config.toml
encoder_arch = "vit"
model = "image captioner"
dataset = "made-up waving flags"
train_examples = 48750
image_size = 48
crop_scale_min = 0.8
horizontal_flip = false
translate = 0.12
cutout = 0.4
tokenizer = "word"
vocab_size = 53
encoder_norm = "rmsnorm"
encoder_norm_position = "pre"
encoder_activation = "gelu"
encoder_mlp_ratio = 6
encoder_head_dim = 48
encoder_fused_qkv = true
encoder_bias = "all"
encoder_qk_norm = false
encoder_parallel_block = false
encoder_inner_norm = false
encoder_patch_size = [8, 8]
encoder_conv_stem = false
encoder_layers = 6
encoder_width = 128
encoder_positions = "learned"
fusion = "cross_attention"
decoder_width = 192
decoder_layers = 12
decoder_norm = "layernorm"
decoder_norm_position = "pre"
decoder_activation = "gelu"
decoder_mlp_ratio = 4
decoder_head_dim = 64
decoder_fused_qkv = true
decoder_bias = "all"
decoder_qk_norm = false
decoder_layer_scale_init = 1.0
decoder_parallel_block = false
decoder_inner_norm = false
decoder_drop_path = 0.1
decoder_positions = "learned"
decoder_cross_attention_every = 2
decoder_tie_embeddings = false
init = "kaiming_normal"
residual_init = "scaled_by_depth"
optimizer = "soap"
beta2 = 0.99
learning_rate = 0.0019
beta1 = 0.95
shampoo_beta = 0.99
eps = 1e-08
precondition_frequency = 25
max_precond_dim = 1536
one_sided = false
adamw_lr_other_params = 0.0027
ema_decay = 0.99
max_steps = 8200
batch_size = 128
epochs = 21.5
lr_schedule = "wsd"
decay_fraction = 0.3
final_lr_fraction = 0.01
warmup_steps = 410
weight_decay = 0.0
adamw_weight_decay_other_params = 0.05
Rows from block 3 of the image encoder of a small image captioner, named by matrix and row number. Rows with one number belong to one neuron. Each number is 500 + 25 x the weight over its row's rms, rounded and kept within 0 to 999. All counts start at 0. Numbers have three digits each. After the name is the row's rms in percent of the matrix's.
Before each neuron's rows are labels from the 100 images, of 14976, where the neuron reaches its highest value: "peak on" is the class under the peak. Only what is clearly more common there than usual is listed. The data: made-up waving flags. In brackets: how many of the 100, against the usual share in percent.
# fc1: MLP up (encoder.blocks.3.mlp.fc1.weight, 768x128), inputs 64-127
# fc2: MLP down (encoder.blocks.3.mlp.fc2.weight, 128x768, transposed), outputs 64-127

peak on: emblem (45 vs 1.1)
fc1.603 093:480522506477509563484542478539457534508502477543485513501480502526506544518518555495505509513523474496483531485531536492455557503465557513502519527487527529510490436511504520496510507510492473
fc2.603 094:491530521509495464507469541539541500526502516509513516467518520494495488496489544516490481516536562491522459495516481532462508476513523525495507531484458476499500562514503463515484529540537484

peak on: backdrop (100 vs 53.5)
fc1.750 096:518517540497478515533475501486443541546493483515487587483466472484528483487513554494486481477498518533556545538485494468497489514490507507501496495466519465525507456476509530494475507497494498
fc2.750 102:505511500538495517490524514470494485525469446524520477492467478494494508504465532455442538507486481486449509488527502468531519521554522551500522519554452486527510522492517538474488486494511470

peak on: backdrop (85 vs 53.5)
fc1.188 107:475460500482525503526485498497483514524467479504535518481505503506456469512441445508532464522506501524504470482519536505512454515494508520506522487501502502503502532488449525541492456479463515
fc2.188 103:527547518515503484494500524512527476496494482491465507513536477498504489517538521514504523482504497552512543500516506486464475469491515468516494497546507452500446500491541490508489511507501474

peak on: flag (75 vs 45.4)
fc1.112 100:502497491513511516487474518504504558521517466539508508487495483498555530531525461510493501575508515526496480529521523473493454465527473524508477516540477499505496441493507458479508565490505514
fc2.112 098:514542551534511512584514489511473468477512487497471482511501520481487490515449499541501519462472497513451533462489516524489512491461496497497483531485490528487519523533469556525476514511492516

peak on: backdrop (82 vs 53.5)
fc1.106 087:488519510523492488488484518472470489527471491483489535493500493482480502512491539483496500485491478456497498518492480508479474491511512462550560482542474426501508503496496474534519527464489503
fc2.106 090:503492519513501504545494495486547516540489514533485487485504526497511526498511506498479479571470538538502551525554502534515461504489466507466432534495506491431519490494509487483498476508499499

peak on: flag (99 vs 45.4)
fc1.650 092:501499509523511461522484513502502481523517509553490501485475527514482507526492485522540467473556485531467518494517503538483502486518473510538532530486539512491536473506502522483481513455529505
fc2.650 096:465499474483515490503485464473512514467495446500506511490532535476488504531476487485489499515495536538500467516547456490463513526489496465485518512509506488538494461476527495499507479530515525

peak on: flag (77 vs 45.4)
fc1.502 107:486479498471464495433526489524563519523479498523509503497508507507511484482533557520524501484514455534513473486524543504513507495486451472514509455470494478502475518497514495527481494453465510
fc2.502 105:526502482503499498566499495484472497495524547484508517531538459526470475546492481474459498499516505489497467500504488508489539467498505518449502502477542451489515492508480492503486514506496502

peak on: flag (74 vs 45.4)
fc1.170 112:518522508448488529550531539492542478534520469500500499493488524506462493503502490569522517493451506456500522527467466458484470491496466470515502511456489501491490495461530512493495491484510523
fc2.170 116:477480453535504503553540484562518497538534505514476467498483475492546488501480499496470533482468538531510477443494511524507490542482462495499487546507480521484500527512494462475497476526522542

peak on: flag (81 vs 45.4)
fc1.463 103:493486522502502483535519479503503541479547481454463476512529481453520474503531516510517471499462441452457515514518529480468487471489464519509467486485517486444442492548496506444469495495515490
fc2.463 119:497497498503581502523488479531475500494487507542503543450511533546497545485492500485517478493516564535507504488478477513505534509495524489528520572531487502485526485530498448498504498453494535

peak on: emblem (31 vs 1.1)
fc1.656 120:475514493508546493500518486486562493503519512494486485473523506498521478479452453511516538493497507486507504515477492448462467503508503491541487505510536475492541488526533484502489512468529510
fc2.656 130:550477473481520516506518513553548462496480461510501539497543517513499442512542495507499490496530531524466525497512488501469506462485518483541539488530487514475497494477477492495499507524488482

peak on: backdrop (100 vs 53.5)
fc1.659 086:542466488492493550464504492471485500464464479504501512474520521535505500444526492488485505482530505548495510508494541533443494483510520481517505439481461522526581517494511498467520525472485502
fc2.659 086:513550515439465491523494511490481478531475504522551496476470467463506521547481517493532492482479487475508495520477526481494521510507523515501472490502471525516494515468505516551455516491510500

peak on: backdrop (99 vs 53.5)
fc1.562 099:472522456500526453476503511474470498514490491490502508483500490498519560464465522545515540501534518533535515503490525503501460502486517538519481504493494523545463507516476506497503480484551520
fc2.562 092:531522550501501504487481524504516511498500508529533475570496491505498457504550498506513505469475497503547499541453514516527511473544480481496519466551500489520463480478508513508462498513473490

peak on: backdrop (100 vs 53.5)
fc1.56 099:468532443538450519499518481525488515509475505491483496493497471514483520484530527515538510464474496515488517476526521489500491495460523472539532499510450498538449548526514516519482497486491514
fc2.56 097:505498504509546464503503460481565489519472504488505482528500549480507469454487501515477499559511505466532521523502493504475515483520489498482485527501528488502498498459485492431526455494488488

peak on: flag (95 vs 45.4)
fc1.763 093:521496423477463534451533513495487515488497513478503478463543505523490486506489483444477481496486526491493511483500507504504517529542517473509497482460519523543497499515474489531500505466498515
fc2.763 095:508485507497482519526465469461506519488505519502435528517459494474461465459478510491473477481502515524502524512487486491488467511509508476469553481521506511451498461527474475478531472497508470

peak on: flag (93 vs 45.4)
fc1.8 088:489508492524524485456510494552488501513501494453565506527502547521479519523495484478530471513502472504528461476503554477480463538468461530482479501503520447492465493534469512487489543477494531
fc2.8 088:493492511514502518511521527513481496517501468532489511482531495499491509490525521515573496489503551534458538475475500510489485486506494519472496466466506483488501479441499556556512501497512477

peak on: flag (84 vs 45.4)
fc1.282 089:502531489468491471508489480518498483528518489556462472515493467501521481540455503501534508496540482473492497552505517490483517534521492538484472468489515446490455504486541493425514542522479513
fc2.282 083:530508459517533476492479549494527514447492451465513501479546454493545496495496544488457508495490489523552457493551462537514533533513486512517489495511472527530516532504487489529517545462523479

peak on: flag (92 vs 45.4)
fc1.312 108:495496529439509472515479497518473476504524582499484508451486506519492481478511504468514498509505509491495455473490496493482485480514536444478455508465525503515489522495484479476505498492461499
fc2.312 106:521509488531510526475495519479499490491511471480482525489447523495483522519516484541494523491509449470516464458463511488511528507530482513516516486490535464543485544506488555493492471512510479

peak on: backdrop (100 vs 53.5)
fc1.164 102:545473512487494511491494466515529492476554466464450492506498527473509521505480495498458525491465507536488473508490527464439468493515525467513584509489502494529486525465521515525469481547502534
fc2.164 093:468537539486505489525523486529481484526478537514477469518493537516492470501465529506523449482498498500504492447504492493426486497497542510512479507534537513488437475477539522461485469498456519

peak on: backdrop (100 vs 53.5)
fc1.704 100:500519540482516524481500495522500522482534516521524499515525504533545494528494538518539546500519504483489486531481504463449482508504492500501467539506477482539490542511502488507510497524480503
fc2.704 104:450501477528470493515511513465530501498473468506489509477470496512515494503452473489501501540486492525469513453525481526486519499525513554505525484523446502458518495486506514490473503456485492

peak on: flag (80 vs 45.4)
fc1.645 106:495452510517505483492505444515473503505515481469500477492502474512488468481538467527566486529477557519471524509487461520471531469474469488540450512469470472474503535473491502487513485519513493
fc2.645 106:527528522469493493512479525546528493493476536494502512525453496484498496509481488483485522491541494508519487515538509484547532542540516504501517483465474536548500472510491498495501490501498511

peak on: flag (80 vs 45.4)
fc1.392 106:460503485496510490445496517536496535502507537482486506508495467534490485511502482556525524502521515524500546453505555481483467479492521508516484458494456499457532484516491498501497462487525470
fc2.392 094:506530526470474489512521508466504486510506487501504497463474510534504512472510503528499472518520475509502491477516431494473516514468480464467519505537528510559492486481487526520523492529535504

peak on: flag (78 vs 45.4)
fc1.665 097:541513473526494481530490473485484519534504468479544500521487466547506491555530503512556470448503530480540514548518481541475537475518508553527516473496491521519480494493472470505509495482474469
fc2.665 089:524525519518517512412486494525536452472542541496502484475497527499521497440455483468482522526479492512484525496500529480526459507506471470514521439505503480474507544519502535489539473514472495

peak on: flag (91 vs 45.4)
fc1.554 113:487540528460528518507494503481510504511483481498544532526483507524441484517482517503479495520521515512499503471483497448492499441474526500470442495498518489489514482450518489500506464489506503
fc2.554 107:452438458503495501521524486499494549467468495516511477501490528518481481518495486511513505520519464490490471520492508434478498528559484505503529524517477532521455516508510566465454512495495477

peak on: flag (80 vs 45.4)
fc1.288 096:480513518504547505542530516562517487487508505512504502489500532520502496457453517461508493519523501506492478495510484453504483479531554512471481544496536489493533483527499468460517508498476476
fc2.288 093:488510502465481487455552509465517494502524506512526454471514485490526456525505507480510478541509521527518538515529522500495490512469462529523506512507530519487472542463517459528527514466452508

peak on: flag (75 vs 45.4)
fc1.764 086:505529446491480533480542480482511501473524494501482458537500484489521553511490517485509484514512485543416501504488502492524499484488503499538505509500463521487474520540498516487477475491470494
fc2.764 093:507508503503510475516476517532528488470544547554513491541502481490521506499478509456500518458516500529515477489480505454503503504527561449498529457530477485498549480508530528466536509498545465

peak on: flag (77 vs 45.4)
fc1.605 107:493509496528484506503521507501523504475511538532499485511512507474487500494473488522482527461524488505470524483473538484511509495571505472477485539464526518472503555513504502544501521522519492
fc2.605 120:491516508504540484502500450481466460492489482499508500459501456502501543494508522486532511525498491484526497499495508508539521531492485559534529453519489500541519465522468531521500468472513483

peak on: flag (95 vs 45.4)
fc1.261 101:492491497535502512514511517507497484464499483506482490481530530455446502471470491519478529482499518519509525500514492485504502578522497529453518478489558492485496504563483537499513480462499484
fc2.261 092:523500509491548520545495536508462516494536530480492522522506520477480561497518471453498488529529533522475508512488506520506526493479506457517508515526495472536479477463523497477505518525494518

peak on: flag (96 vs 45.4)
fc1.481 130:491439524535483490475489488499507471447525521502503480545512505457465533490537477516504450495507506480551498549492556538480512507514518483497488500480520465527528484472493479484516548513516453
fc2.481 127:485525479458482496470477491482505504524507508522528559521494521469483495483565481508531525524483510509484473469487558467513507481463537505550541456510497462491468478464515493478512540515468537

peak on: flag (82 vs 45.4)
fc1.163 113:504504526505487494511506524506560431536505523501481464451512508491532488525508504531499484517530534467474490518495573475490534498465503490472467489501515499560524478512481533475475542498464496
fc2.163 096:463519478511512456448516483489479497482475458521522518508498498485484451502468492538514494530487475513509496434459485539476526513491503544457551517503518459498515473506477492492520521500496486

peak on: backdrop (91 vs 53.5)
fc1.281 093:531519507487534534490484501514510490474481496508509485494558474498490489487572524523469502481510489533488496479538522450504492488537512477497538527470522524520507534528488511459476468532467488
fc2.281 105:490517521536458444545530510528472533536507529541505504547501500467469522522474529487502483501496470505516550466482541524488491495511478532498471464515503501491514464467493475541486499510449497

peak on: flag (79 vs 45.4)
fc1.394 097:459543497479480510509521524480505492527500499436466468465544457498493495500469538499545537547512506454505489532488501529482512491504505507515461483497509536452496496523516487434496467499496480
fc2.394 094:528496482520505526497475496506515531486494480505485492474513486547516522536559482522447458521497543500527520501543515533487502512458481483458509498488467491493545531492457479499496477535511503

peak on: flag (71 vs 45.4)
fc1.324 101:495508526541485500481479464470465517461526540532526512465470486521503488499493526517507486537537509490463485506508479482527511488487515502515476508531496523488497479470482512558507481472492483
fc2.324 091:491472532480552520476514524554540534458473489498499490496537475544487544532524486487482484483441501541468479489491524509486480522498458450463529491470499498499511510506477435503478534516503506

peak on: emblem (31 vs 1.1)
fc1.129 080:541515516493475506497505515511534461523511527486514472488453503558456521501483543521515470528481481482549500488492510505545468519539538480498519472533439473470539526518503510480462483551500531
fc2.129 080:486518524517479516522494512501506479526498501500506548526479522482513533477491470509479517532494547502510474510497507495513508479456449449483517493519534521531557471507497525501482500491511531